Weights of a small contrastive image-text model.
Model: text encoder width 192, text encoder layers 8, text encoder activation swiglu.
Training: 10800 steps, batches of 256.
Rows from block 9 of the image encoder of a small contrastive image-text model, named by matrix and row number. Rows with one number belong to one channel. Each number is 500 + 50 x the weight over its row's rms, rounded and kept within 0 to 999. All counts start at 0. Numbers have three digits each. After the name is the row's rms in percent of the matrix's.
After each channel's rows are labels from the 100 images, of 14848, where the channel reaches its highest value: "colour at peak" is the nearest of a few named colours to the mean colour under the peak. Only what is clearly more common there than usual is listed. The data: drawn human figures in many poses.
# convs0: expand pointwise conv (encoder.blocks.9.convs.0.weight, 480x160x1x1), inputs 0-159
# convs1: depthwise 3x3 conv (encoder.blocks.9.convs.1.weight, 480x1x3x3), a 3x3 kernel
# convs2: project pointwise conv (encoder.blocks.9.convs.2.weight, 160x480x1x1, transposed), outputs 0-159

convs0.24 113:471442561509520531482475499500511542507625479460477617540551510423440449459505496515445535465493447513537464473559565547527450535507488474473431469524533453558533501360482553489480520405580549460515588518506530494574523459555507425500505474431507418583472478483489413472592454464520578565577466480597463538402556562444486567495501440552546560636509517482492508452505515500400618596456456450525438474413530534582479549507461553457562512503464538467472515431497504529503449515597500
convs1.24 117:493492492469395428482445457
convs2.24 111:515474535524557473576475458494528507484568487466439625535547511431476509415522484463470559535489458523582436520546537595401432519494519417501435460551488500541549489446486593513475552439576576447536552453534563556558537436591556476544465523419469456557559444447497440479544424480471520568583525468544473489440511548423510558507468515538534499575486474472512540505443483478472616543467380428501457469441575494561490597512435481415574539511538487425434499418519550502544440543579461
colour at peak: black

convs0.342 082:529546465518458459432521459548568590493464509463408587512521475476382446524455533388545495525463551558576450547487460558413576526447534454561479523415552519573581462456435515544544490458529644413467517428450531535519541472550484514473476588468547502509577491484575518527518532479460414506537503454455518458468496493340536468500523473485473433442463511481510425584464444484522523429458530489550571443552614544450560458522526594490521552504604510482500478519492508551506532523415489
convs1.342 102:396475505402492522490518477
convs2.342 061:539520493499561446493482508504437406485530416466506418499367456538538492505563495469505485576416547489544476530453393527416484447565409420584502532505505527442499448500493488516518515445463553441483488492475409438497502528522614499517488507462495457552434481514351517399561378497518548537463607544477483449475536504471496483489492509459536445507535468479546518554454502559465540536512598565505569407493564436554567502511501543496568549465457390537500444553576616461560531458525560
colour at peak: blue

convs0.297 082:494513499468452500505545544448433471509435512484479467497500479566484440554486535527463453399558577449387548442535448464603538555591516599443577534439523468503426615530534439518519479505467501512482498573428462512549387511409418443413515546560543507523469560577503453483403506499525538526484473537484492525557499461532519461445547434467456577412489503512497477444534564548460445529434469494433494587607463483450396442537613424595463526515450481535580483493426503489515531517482463
convs1.297 073:552557519546604552482515499
convs2.297 078:527457492493513443510518495547526501500608521524512545566488533470518537432526456499511573622473427534539465569532525605387442411493418442559450483586478474472558440453478518509488509420495533448502546415551531539494584484589553530568507441505448474469518407446479501483547471503464505528492484482560449487438460556513489547512457604568523463568481512497507612484465474504486576567539473513506499413408542438581590589441429536391561461458537483519451508447594513440435505534577566
colour at peak: black

convs0.303 094:543517474424520620496494538481455496556473467431463532563501488530505437585524445569476468424482571532433499428546533494560461563528557472459492518525556482514510599509513427533492444452477550508447556580494434530557443455488490389465539495462541533548419494593486374507475548453514572609560526506531536532448498508497504563396490426566481588494477484511517481404561595548508493612471431540491469560609477526549429510528536548537549496572433510503507453429428551517490489528595568
convs1.303 092:486515554434506580456568458
convs2.303 084:382557437521450474549499438521557485400481533463493457503532461463536569559508594468491449441525473398545547576573509520513565407463504575503496519468501522455484425507510509450502576554452430591510490528536543516541471455498446574468440522513503461460550506479409578571559518513491460452530360552518564380600523414495526463580471538416581526555470456568492517546510434489518457404483579458476528483468527487447482581484496477505394579521447513544489568464554428515532514480447450
colour at peak: pink

convs0.81 104:609517537533566473485440437448582466464481511553540536557488500360546449510470428575466465582471495492482549507505492609512531472515508473514551638467433511576513513482590568537524448381455638450473483404514543467522539457489498424431565471518554490462461565484481531510480457513546467487532579466489549460472488475410486494534537501493478474462467483422555454465410508475539512518492515448507515424500489424567467500563634544414480538560546536406507492507493569527530467478367493
convs1.81 097:447510462582508591481465462
convs2.81 100:434552472424497552461481406497475463477431543554431514513460480562485367527564531537533442500491562528446566492501492453525511585468484398570435501462531551491507502514530515539506545554464536476521494538508444487530471579495494602458524530470559448553426639433565470530487494459557560441470566504516528498496537474568596419454466606498402462460450552488477490573512577438499459414442448427500421467520539580476478432461476449506511479459575460480503444602456493503585562591444429
colour at peak: green

convs0.100 082:501489550559521508508473464592595526459538496430515563524566497455476421502474502520408448523452412511529506476566588548469511414467483422509400477462484498496600444438519573496523445490501550548424541483449534456571568445624470438445498475482459410518439525488449519533546497521558513545578515570570516487486517512441536598529521544555461523667519543447549501505529462435567528569543561527516464480465513520545555644525474543407474546516520494464406493503580470535548441488482568
convs1.100 077:448470517423447572435482481
convs2.100 070:428443501436457466509544474470499574510520518436398477483497393451490396592551517432437475531391507478472481517541525494527428509535472479514325530446579434419488484481485447499483560415470495598536548474456567486600459474509533496496476467455538485524466579516434492508529505378494547560483457486586566405570472482505533566508541590508502561457506564470467532507468487446468517443506541548449447476515508443434508547540598431527544555566460489467514458511581522519612434530475437
colour at peak: grey

convs0.141 100:507462500523427494511620448489506400546437462529459456507587493484486461529514571493537513471573552421479509479526492567526490571549570554491518561433544491529471561613556467518518467516426482451495433538435522596572424517484471523509514480543521614509421524498542408479407512494444538527507518529528492522611430555520538456484548503517425527358385533471520538474505537544395431460468471491467390507580490508476451486571571438574499481524541468504589486531372475494508509572520485
convs1.141 082:459501532520581581498523576
convs2.141 077:545525466454543510502462517511508605464564544463494613474407470558440521502462456505497511460407455564517492493490497455451500429459443423514454482511483513481522340413428499565491551513581499517532570479522462416427569527555596467494506558408506410509564449505488567480602502442530460482491528482477561476390516463472440498444421461511590490602578508541443486555457470505545562534503536546529566525483536446502530549445507570383538472453478509512473467457600534506473529393572488
colour at peak: green

convs0.247 113:541535579563510550527540463477515466545448573527541473482421502437501544470547410498483434570533449421476481611496614521494564428417450545574533500516420487418441458488536548467527503484524531594602531407535488543476543463474534501487615488473549491448526548467438557484482478505519432497553564407488506549520517469486467467568488565469500459532526547430376494475515535468495461503485562349468499451397437487559477457553472543391472465471504491537484516491607515515558428426426522
convs1.247 109:484507450542501428419452562
convs2.247 106:439481449497529468456436554587531428471466450528452511558501582544523510502479499499530531504489544501599523424395431425469521519462516389470504497427495545504505467565509554519407498551532481459490428408483567436445526632481435595465493537496449451436483561465546521549565508570508521434437492587518475528556497562498497532466508480439490426474452462585554406591446472411592464449544449474467468561514533553404560488427465484461455553508488500443474546584406504541445566485441456
colour at peak: brown

convs0.112 113:420493474508536480413554469594584553446523536508584462500544510508514429547389570502443490533555449537522497442499504494492478431600485467495476535473481501479531460562491443521560480538456508512448486565421550427519507514539444450408426464492474426512401564550514495548505513502563438467464437602532447467504588534556591529539587582585528603499474448535605493533545506465575474601492543561494499543481520517388482542584555528454412473474599474425482455552506433537458482482494547
convs1.112 114:555451555562498469528586470
convs2.112 101:542550484525521435569543432439507535487487636526555494557486478552522510550490476545556455460528479449395551467585549421554545375530551541396577567485459499519529450482496453541501463581472472563530482477529529461525426493446479539473496473539511432455505472437472589431526415539494541544440400510450498439511495483464531438484470479444499541435519461563517523471389562409588467542402530509500487506550475491438464528512586463524387564483519435543587456507594437504569471432488429
colour at peak: grey

convs0.181 096:519511476494482421536402493558530473517504473475487553497565488482476442447517509463475496493464510615569483482497422531376434492502518404549360461453488605537603465471543532619503498453478562401397503573436454472547505469632477541542462529485472484571477495509507450485504481484534548577541511508549492505526499410455524529515460466507488455540472574449531521612395458528510507408543493563516449526554583510502635569408433525467507498463566467450472438524486491434490505548482513
convs1.181 114:421507511422532478413531496
convs2.181 076:474462454504466487475551457482435597517550607517438564594402469537513505576555525470508474415442475513553510508471464415572534547449455558435536527481509400466505465411406454513414542424530447527569580441514563486530485600472573455463597528556573429437507510424528500440620477447479520470418471518472577475528462570521513453402551521432523514448484505563457408460493528472503440548445497560480548477504581499432591464503552543514511554494470502573553509531499467510535498428488495
colour at peak: grey

convs0.462 073:549448521562532486459575430492501463519424452543483461515482481396464507514529527436450560533570552421551464455385552555533524555551599504553598527450472492504422521594567531555406517529519482503513455482442563489517488550445514465469546590485523506462443533488473479542563489544534529395461594491532441599587481597503478430484518480490445533408485499445445486484489525429465525481493522433459446498493441523469450467596594448549448540537585506442557583509387523588477492466435452
convs1.462 078:511452485457497539388440520
convs2.462 051:470411482427587504512475534499513606506499520487449548466477467503489400579543541477449457442428443582524515473486513451516556505492479473479416501387563472433598458404429566582461515439471496527581554549476483461533423503522593457439462474441476468457416488506466570488585590420528558502472518566529568466445511476450466506596545487518526547473533535464533479545323497430548519459511551560483489463536487487440514498493603470535553567467560513481523492539596515552489516448419477
colour at peak: green

convs0.5 115:426533459486494440480605519483493429529430548601499352500406512521546507502526521511457494480509501454436538489460395406539478483560504536525530511470466474441412520602540463493497526542350402584537466537501513560526434598417495524471493519620471484487443545487539497487450483506537511450427450525472500512589478438662557447474530612474523501465557483476492529501505551526502392471522482493412457533535488463397463504472497383558468481487485476500530533527503461523474525490455469
convs1.5 105:462518516499640526504508514
convs2.5 118:569503524496515554462453391445490570465529486452477548561564500453394482491504452472519495570537584529546484593536543587448521569449524459447538495549496515562531558495459532487463521428623580445515526402531533548554484470460501454503523555417513476515554493436540481574522524495505457490515574420534512478479514524393492480534411474454492490495465431521501464505434447416549625491442426421623549370437555521560475487574494534450502604529529589503455523495491541563537491562461477
colour at peak: brown

convs0.281 098:530458575588504579477504475472513500492567476513517580527535533462520469491429519582434642459560491485568414490468516548569430504570515528478533493493509446651552497433479467459454592501511501446547514522526511449484517456562533461498475529516478465626504481526473384427591426550525468500527462541497424570463607602489525500477445396540554583493532439488500503436527524457446616578388499463463417496431486553542464551469485513483455558483530489502505528411486487553469450481527516
convs1.281 129:506511504529641503466497478
convs2.281 088:534458504550550570458491427452521482472510481554458513557429515453509537483410550570428600516512535507590449456421506524561462509563570495483577530519418419598575470469447517471429620500524478482547484473541486523517547526474553499491437573498459510575463483503494465448646437545443470464464476569525510531435595598492566471459430491537562558457568388526490421498516548418501538536400528463485485486416521583485404498540519505536459583514580490482548511476439531594510501485498477
colour at peak: grey

convs0.200 080:455452469482480437576474464491482611490465500481463479494602514524519429562498560460443482491493514535476499456621553537502501461519530432493427566495555545450558558473526443538455435457529535529384475507425539482624447463584430514515471472483470442462460496535447467570517587457494493578476480589541542395538471456507611597447525554573438590587516469550580545476531473408577504529548533569562509511557506481496517614558538469531437590457516486476474438546520495454493467556473533
convs1.200 079:438507476410550561450473477
convs2.200 076:479459489460494484489545429459470517518468477467365472569451437524518446544533562530431455510379555517489478501533484510549453498517539442513406539400532476503556522461486456527372504458468493580505507430482547500603504533457537569484525477477517500454432476484505527548582495466467523474429516546508576421571484482501564523433500564501484471461506500450523496540399463356571475466558501560433479432543562479433490558491594385545526590577524559490558493581532470561585508574415433
colour at peak: grey

convs0.98 102:534513536522589429495534440465513525544512534583432566454477476444405454399514523395424590486544476520548507439484506546525556519569529486602536500520450479554484504464490572529515585505512533500510584546445492513602548501516526387423525589503541376560475511502499473477601496474531580453530512490539429559461593527447530398484521505482472567539603518446413467504526615493382575559433549423494537512491480541526453485516488492512511494501547473457470511396471496582478470464506460
convs1.98 100:443495492437551433442524435
convs2.98 080:508505521515513554563496452418422539490456498479483504547495479567588480569464572542377441448449586395507484457530476462583522510526462493424574576484522476477524555453492451468429564498558529508481497500441485435550417470496494503501483556433510422547507545518411489488581459547484487536480554586449541439546558513511559538450492470488525539460510394595521429456515484384545506491442498493489559476494505520443408504601582462533428687472459466555554465538494553525596472461483486
colour at peak: grey

convs0.321 090:602542510469519485529458462529449516454473515441467534476514485544463418534511455477406483532511536554514530474503520617448500466480550390522446485459442560470564563504630519580435477502478577479330522484460466459541473515552501461469554565511539446468495509488447588597475598492565498491545529546593543459578444418409490503478452500450450481523540539421488537529460494471603540521525545542509505521592484474531578638465463521426504605519536522482412497435529524546477485507440487
convs1.321 101:437499516429418427513477521
convs2.321 079:476440490574521570444479524494539466564501497555578475446429523476506538480472518468499585568536475515551459504370512400478468507468428541588559504460447452476501434475417554453590504427530487481577519523434496552452508449458488502514442482492463492505449500526445483385583438553521453591477545493436473545448516562485515466586507480487568453472505498469562385538456478523450490422552558466499528438414560588478501370541492630518492440429511455509564462582453490496464485466500626
colour at peak: grey

convs0.391 093:443583549542430479496417490501492465633528556444524510504516507538584587466544456501515464547492435472524491509477588463484460525468556546487447427454481538496526526525483542477497570534476434514566559549543506534555465398460532548583484460522522529533554431415483470434526422627483549617515437453515449506573498477504500475561469412423550434488466507434485569542390479525465468447526486444447410392521577561487510546485386450500544529564485471525521523535501397494542402543528554
convs1.391 092:454454481401438544493453495
convs2.391 076:432468492525494614507545404418495470542506449467473427540528504519527519503515543520536481503449503489509518542457566434509482585469505545562496505453553520476499546546442522412552451416555364461580495447398491504547521460493516571536476458452513527509503478457527488453496492537410538558490528491497560464563500537468482479564501477503478452491374548460462484579346444456388431407491524486490515407522568558433576472493469526567597509479493484465557548588460428532611432572431468
colour at peak: grey

convs0.390 064:456448564571523475549471432518508570502487497476483525537550498399448502467574525438450464542447426464547505461580635603469547465470505502518484504525477543477498523472505604505429447430617549536435509474404595482568538451578485503498531525420503376448491494489404514597569503494537557476514550492588529517547477500438474542481498496522449516597495491464494502520545423378517502594519525419534536438452498458568521615554526521447483585523489573453446537534508499514541419492469535
convs1.390 083:418493503400487536437519496
convs2.390 044:469450567509486539495583418461485568435509444456448426454515515470462369503539505412438446538445475518528458546492535609478445510570540513498422536421512460463511531515547515507476504446536470488527510427435595479606421491502584504504446444417499508494497577535412495525552508440533518506497527534604505399620489483481533491567512523484462520441446515448532525543441477363531585524476545519503448406504497507502497569548566473465555595547560514486468507541598515537561405552425456
colour at peak: grey

convs0.122 107:453535503557482498455548531588558454464439584499565516540407536444540444535447493529456516490459470490508461433414511457560531472559536468461540522408437439462543480483492497487530562576420503509483551482498555480513469531446471447454460548570454462507423628463521512431492484531545434520486479573488435530493524520547605511550575560506538506419557486529569442502535595465624449515485536493397470572543515584362418499554527489525407572479572370464515486547494505531515474468433534
convs1.122 085:532473457457476459473612460
convs2.122 102:489507445548526379556441496451479435496530565551565487566523490501562542525549473535523492432500510440418499446552461449567521485566520576398573610499478513539514531470506409533485483492483542505458485542512488450519402459454392540450530473572488459506435524491479511450510364546471528546402431538478472497488547491540514549477504458460506576411507464544556468409463598428518456549432497518493482573558438508447490481520581444622373562502497455572557495493510531375513450464501500
colour at peak: grey

convs0.55 080:474502523540400558489496573586507578547467512504555537459518538502364387442422497393566472457577522638535581518546399527469519552466488583537469479414456528567490479480518455535542459441502628409477541517452549493477483542576403550523489528523525484516529536527535481527501497438534506528504447458434494490551487470507522436409524414475467437432529504501544438536586452511552447471452548503504569570507595510475498452486489566503484447494526608490508464530450461440418575527475543
convs1.55 091:467494497398547529415499473
convs2.55 052:452520526484454520488537524470481587533475435441471418510407534486413428469504464460556449538386494605511521544517479514464514465460519519500477526487454469518538457447428462471533485394543491456555565385496563476515531583398552572491575423486553525427541448413536512460547511450544486570481467459461553428506485479473522450490513483430509422532492473534522517539427479476546508468506618571546596368525607473524580448418510547445612484486532582537507518537574500426496538527477451
colour at peak: blue

convs0.203 103:475473439513491673461518512497574461532522475491573510519509436511527468563498469587518438439555474563463573477536525434546406452536568601487558555492476441580491456526521495519498435504414476526541525560544484530493516472529484465444503439528485528534396522607499465493523504492551554532615430525514580515455553557550494504450481457513459581496483442539538444456564558557512428496486480557501448597511495557484431516400556583486448404576471548464465433423453472527445613476497586
convs1.203 100:548429483463426537446494562
convs2.203 094:513541408504471389480484447417556573471493532498544446523489483573473613476504538477522476512493499454501448486544468456527489378524541475487573553501440566548520536522432415524457502543592494602476428515478529506540482501432447533412542442472473412465468449501478566514544459583513429473368464532454456484538530491536555496546361513418559541588467444512599495447548489349606462538531471503576525484501502521475469489461499458491389566447495472549455513525499460526454446467513501
colour at peak: green